Rows from block 6 of the encoder of a small image FSQ autoencoder, named by matrix and row number. Rows with one number belong to one neuron. Each number is 128 + 24 x the weight over its row's rms, rounded and kept within 0 to 255. All counts start at 0. Numbers have three digits each.
After each neuron's rows are labels from the 100 images, of 14848, where the neuron reaches its highest value: "place" is the part of the image that holds the peak. Only what is clearly more common there than usual is listed. The data: made-up waving flags. In brackets: how many of the 100.
# fc1: MLP up (encoder.blocks.6.mlp.fc1.weight, 640x160), inputs 80-159
# fc2: MLP down (encoder.blocks.6.mlp.fc2.weight, 160x640, transposed), outputs 80-159

fc1.356:127116109085142167093126158143149150097132130079112093114099098140105100112094137110126122152153138112111149195120121118101107110096135153085147189129117163121144156125116128168131141111129104122109119115131137115146130176102097096159147093
fc2.356:141127103152090125116141093093075172171142131170126151135184179154158158164129133089151141129122171123122121073127141139145154144156179120108136092139114118129106129152144095138130142171122115127150133156118145157125121088110142128108130131
place: top left (41); top right (40)

fc1.118:136128169124090131147108122133112115068155094120157138122099143135139142157109119094179141110151097147119122107153160164107149150098154117187172151114159129093137156124141121111131109102105123146171092120098113150152119201110099159114128109
fc2.118:134103107071139098110153137141114132164153112141095124139175126119150129126125079128097111165107129088170140141123087128102108059140127136120106102160153138151169126130117134115112145140155122110114139137121151105112141119145139109099136100
place: middle left (38)

fc1.575:105105084179096104157155147130136115113140148144156132138099131137131124097104152139141157116129105158108162140113142113134137110115160103115152093110157143104116125141131128149137155132125145130145103114118090130106166094119121182093110128
fc2.575:114122163110129136116096072119085143146147155110075106102168116121095156188101141104132092115141123158117134096144162118110166144160128193138115117131114145092144125145124131141097086126173104142127171146128121129137121104096123104116123151
place: top right (34)

fc1.132:117124095126149158098117136087115172127125154138099131123125068158123139116144144103125131142163131122126148116131134123116082156128123112149085128138090183086150148149134085121117128113116095200166144156114145115078088137168148112151125094
fc2.132:114121101132125151161152137158142131140128118156093109128147166126148123126120149112099105110128095141115117158157136105123148107170127093147096143092137177103143174121145125177174097111083102129135149149128087132125138109142111121106093119
place: middle left (31)

fc1.250:128122147150117154176125105164130137099123122124140121143137087125126076086136170122121169153172119127117106160079128098111114127129101129129128164110132125122101124127151129139117167150117139122064171087132125133126085121120125168152157143
fc2.250:109112113078153102135111121135128102146127130118088139180101118093112145112098123146151089125129107143122151168138130085146112163147132163127115121088125105144152153138123110150157113126116130204131119113127120103132158116092115139148164132
place: middle left (39); bottom left (28)

fc1.590:163118184121129109162136141149153136142145123123167159172102159146155136105096126113096113122132123143139141125138180179133174095149071161135103133129114117155192120141127113176105148086156127106132144126127132067103138145119139094126087131
fc2.590:109078125091119209124129127105156158147093149115153113086138095106097095114119150102127106139110127149160151156111119164144137139135189087190125125130125162113103123115120127134125136160133156170099116138113144139148115111116140136115178122
place: bottom centre (30)

fc1.156:115105155154167119150155175125152156115121098070120081136121143126115111141125135141144110135143136087090114178106158102100145106118111118158155126090123085112134135161114114164127130156123135139099109100122104160110130098165083139142140163
fc2.156:071151110109115115105135115145132148155134160158123133122136146111134146090156128116124139156128099145162112120181126117142111151149130154127113114146130139126131121146129106105086133059126113114115145165130213145123118153127155161095135089
place: top right (32); middle right (31)

fc1.364:076132120123084109169119126127139142114103098164107090162132107132160125121130123172163114136124126148149127135110158107135128133096138094138173107171181150122121146143124135134134151127141110099141088162120107156130179118140115128164151062
fc2.364:118087096164155149160131133103134143146138182159157122099077083130123129107141104093135109097142155136138130141123119076159138127103131159161155108123117112120160155144088162163157111126147139122107128110136166086140107103116130142148078129
place: bottom centre (44)

fc1.22:134142129133149138136163176158173131087125157122098117134121094106121115113159142107126144106129176064161141139106127157111111156144106123137116106151102121141150124116110114133141174164101100113115153104125093144124179154125130133106120116
fc2.22:130135126122102100124116121127127150177149097096110100095121139150134105133113129087168144164164100131175106135124108143149113108106091131135144126107087086107107105096136121139145131142132192063128154148106148140153078076108142131126141154
place: bottom centre (33)

fc1.398:094144111130140124147105143125131111099044129170131147149127106143139119132141161135131126085141082132170161088155138117138121166118118099153121103086212122089104129142138164122103149152160147164095112117114174119112106155139172107121124114
fc2.398:131163122104140139131143114155120148126150085158147115113103092103137143163095147136173148154106158146149097146137151127140076142117122137113122137135128108139135115113082102154143122125102127154137183094125111077169122109097145149141101118
place: bottom left (35); middle left (32)

fc1.145:154111125104087124137110155117150147174156128119128090073147121123126122131101094184133098160116149137139130142101179146133113123133113115161119115154138126143147128143152135113136134140073163154155141151154061104102106095145098111136125125
fc2.145:107172134126147113114120165135084103126139112148169131097104099125138111133125138116140118137082122176102131153122114137142115122137136145096086120145122102102114106119127139160090128128166084102116131141109141111130154138127141123111111101
place: centre (34)

fc1.105:155120117130116113104132151142164136091084138145123141140127140121094180147140114124134134117139151156160154128168118127110128136152124153134142146134112093054104101140146116118128158127134119128113126113150137167133154172137137137142143072
fc2.105:146111128115120129113142128127098137170101108115169127116133139160177116134144132114140154151136130145097104097117143122162115134125127083144125161136116102200143136104107084130112137116131107142158125120099136139183151089085144147120085174
place: middle right (50)

fc1.202:148157142142123139082141122115112098119131111144112117123107095095129125132175108135115130152085121155104123148104133153131142142115138109136133154150126112096143166124124100146138151093145100113133116101132157134191137150100105109134140119
fc2.202:135126141141129142210089160112090156155133163101167128122133125139143126115143108125112141109147117100122123116152142070108145119131142117118081126135086142148113114117132143125105119114099160179113153181125111148134154119120157149153150109
place: top right (38); bottom right (35)

fc1.420:147121104084164127129124143121104134133145124112166111115148124110066143131133122144098155084099067106107103138123104154095102128099147137150094086185113085120158105132135114156104120110128122102114143134152136144127134170118138096141126097
fc2.420:092127103114096063150115144143158134131133117169151132101115144131156113116095110132130096154128141138137131096081134103145166131130122136099134137092137140160112140106149125107155171082107130118142169152157090113097123100121121168094118116
place: bottom left (29)

fc1.339:113141106163103063121113116160129106092141099117122124107147125117116128085123133152158175113103107115113112099131190117172117129121152174148174136125168100105123093086130099146163095152133167127146115108124135116136069127106103125130096181
fc2.339:104153118118143153151132136098131141133147158147152128164121113096092137154108149113125092132168127115116150135122106098106138166140151101125124091058188119101082165131128072105142125111151142139150140158110136105065156146086134108116125092
place: bottom left (31)

fc1.491:121140136142137150130154162141160131081126114168126130165125150183143159127139119125108114138153150117120156113120156128120116148154162101115134128153148165164150160135122128099105102153117148150075121128135128118128149145135132145114128097
fc2.491:132115104066116106103122103088114120162086140145156146113149130128152139154133146133145136172141163129121149112144121107171139132118115137119109134144139116109124123143116116124131084099132151139173100165144118133104113138141088117134156139
place: top right (28)

fc1.461:128113126126125143111174133105155130159142109121189119123083174113169151112121117138131155163089140100137121143161139104128136101133132141099127101138108087167169110101123139138109087187099108116148130132095145136167151079137104122108144119
fc2.461:151127096121093124087097133128081102119130135128077157131175131133121143122154152124145133125107120145127118122066098121128141159136126097124105139141119182070089121193119115106113171100158113132122155141145139134075126157115110119122101137
place: bottom centre (36)

fc1.522:104166117149158108145145146138105108134135137159182109149093124126134145107106127161098094099154132149130133089146123153131147134110124157091110111153136135166098147116100128127133143171083127148127133148147141097119104068098138108151112121
fc2.522:125103141123088114095099104124115131130146117109111165128160126117107137141128140133156137131094136131145144140130141089128125125125110109136157112080147117082148092166141123163138117059166123130138124128116144163127135174182118140138176150
place: middle right (53)

fc1.486:133150152134103143146148133131178142151138106124139158158102119117135141153109128153127166147121123129108138113156094135154155164132118155133116086114116108111139125163078135163116066153124135127102140120130100087130154098132168158114107097
fc2.486:096092107105133139127108149149124128129113124173125094138151116134142099122147145101144101103114143135142117139098148133144112057144110122088116171118151124137119134116142122124085185104149114115123117117110117126163158110153103141102112114
place: top right (54)

fc1.149:127096125136104128126123121129145158109154134082125190108108129138120116109104141136098154152169117093148137177111161122107070123111112091065078153155101181132134120167130109147141161138145160120126125131152156133127155103118113116111156108
fc2.149:142136147084149099115120114125137112153106119138149103126132167134109139117159113091169108147135171107126124112146157145126156147132187126132178116100159116153091116166109127139144124125105106144127116139089172126099124161113140147158105162
place: middle right (56)

fc1.229:123130147094136128106156066102135063101102156129075121069156099141147112164134120109153092166066143112102137120096126102128117126125130076151113158156126133109160165117144173135141130121137106145108125145109101107158098175166116111142137122
fc2.229:184094140166093127110091132134156141152156092148137165160122107120131129123088109090134163067154153113108135149119111125088104115112136128132137099141129122150107150130133128105125150157152167118131131119136157189104119122136146131139157144
place: centre (30)

fc1.396:118160131144128118162123162154185103099149146171107112085122094124125117091173142088130121122112150145161159137144158109156127149118109131153148136091174124120142090081132119147099152126149128144142107164092136111164099113090146165137150123
fc2.396:148118118121126104107151105104055152154094107088162178174175134134118157156140093129114101146105071139128122109099116134113116095123149128116137120156077123165127141159120109096159134163119116100118126078135136146133174154139117129148107124
place: bottom right (41)

fc1.208:138166156117123150072145109110110141128151122122090161117106179113147144108147153125146081158155095139130139136145070110133173132115101152064162111131135125114141120161134142148139102167073120135121192116153144111129135124116107140157154099
fc2.208:103138154136101103108117166119103117115126134121136061123113178098127124139132143135119135134118131125114137122125140115127130142161122090190150110127148095080122129131101116117125164122160159151142100108081075127171149120118155153127142146
place: top right (31)

fc1.185:104117135087133132124166126081104151141130134118144119180128165101149107104112150176123132119097121184141116199110179125133154143122114118131072104124118124072104141130125133108145160137115138125134118121168106132129140148134131132094150181
fc2.185:102159106161109153134087151187117126158138092114119132103188095139132147122174137125142153158143147115091136105164099123122149082147104146128173112130136130163147121106134099153097088119160107113145116109138158154129060087096150116118127105
place: centre (28)

fc1.173:107165111085123143112144113088100101124179155086156117088142137110135129090110135121119140145136135147109134142167114138140176136119125096145133131147136128116102148192175130134126133112094176109078163146112114136099111184115139138128114096
fc2.173:173073107144116095112050144176168133137066091148105168129116086121114138160127136108118119103099116116114121139099119106142083157172120159149078128124102108166136122080092120158116123122159113173158123098153120128163137112122119125115152147
place: middle left (44)

fc1.523:106153164107105116124101148117175183134109111135116095124146134134104145164128159091123119146159105130145138149148125131096129147143044111137138148070110145107122164124114129147112153130108105091091110091132107121152112150157155109117096112
fc2.523:142087091128121134111150080133112132114166132128105110128159112125120165100102145114160111131102142080080103149131176101144156108151167139131163109120105113127157137136093081117123112152123121135134116118121142131140145170114118141174140118
place: top right (32)

fc1.324:159147138103145170110097145140126106103133123172130104071129127108145161107140158098145139120084108160142121159113102106131129127135119132143097140130100169108120146123111102130162133084117135124134122155133150122137141156152157171115094141
fc2.324:121116065168135111139143147137176160115130155130135160118083130126102104122118113136128114099167134158083114138130137148109121113143157157119131134129126106086134145106120154167131094157153144131095118149131138104112140139129136113118178124
place: centre (28)

fc1.279:202135152109174134137108106122125118107155214103157084145155153112096110139169145096095135127129113085137145158121101101159128123087134089139123158123086135141097129146098132122119138112083146154098136124138164108133152121157135167108119125
fc2.279:109164088120118134113108143129159115128098079127141157156107134133183157100143074135097119118155109166149159136142116099097122104126153122113145167167117168140165116147121155095130145111111139161181121144115126119132152155114175150153116146
place: bottom right (28)

fc1.57:088160082112093132139118137099156125094125130176143154144194094133133134107167098119107117130104115134144139131155109130124137151125112118154106087112172174105147124090147139110087152137139174146065073143125178072144099128137138112149116134
fc2.57:154151137135136110120158115158107139153180155097164058119102097086126133115105110143114135181130112112166159113144163125087109134112117131114146158083138062126133123112108131168146118180131124135128172101105090135138115123120107141134088137
place: bottom left (48); middle left (33)

fc1.600:173160125133113129102121128127151090094104108168159092140104118138143109151152116110112118123107128148169137140137101124162126098154164120111151159158148153063116125076102145167076160080143161128137090120117155120144130079142193150132128158
fc2.600:085154089130113148154165151111126135143095176122105149120095120120161176097094145187139147141097115131144146103148171121121149167104111149153113125115093095150108119191102109137148114119136121138154136156105095126123131144117139134118158150
place: top left (43)

fc1.512:125147136113147182118115094115171150153111079125099160141112115095118101129098153169144122081146124154115133147114145167153107129135125144136088107132113114142112120136176100120147080155110104154178153114128113160094120103128123105133169134
fc2.512:149143115112106131115113157146128128126090146137140138119144148192135138131182119066117129141146113112131097082164144136147125103161161124086118153164071124178104109161150157120118127100120153141109102146119164153170161110113143133130132144
place: bottom centre (28)

fc1.598:096165103114153135123120145160124132111112154149152124112116114108146110119141174119103086121174101106127141119167115148170136110126125164119108086160105119079133113116087102130135110185119089118106093158129137126134140130146127126098118112
fc2.598:163122155127127108148116184128110115148116117113149156104158122140124137116117077129129169100080115102144117129070154154117123176161112124132125101121133131157099129144158145122120132095125115182129156080130122135108147144071142153163159163
place: bottom left (32); middle right (29)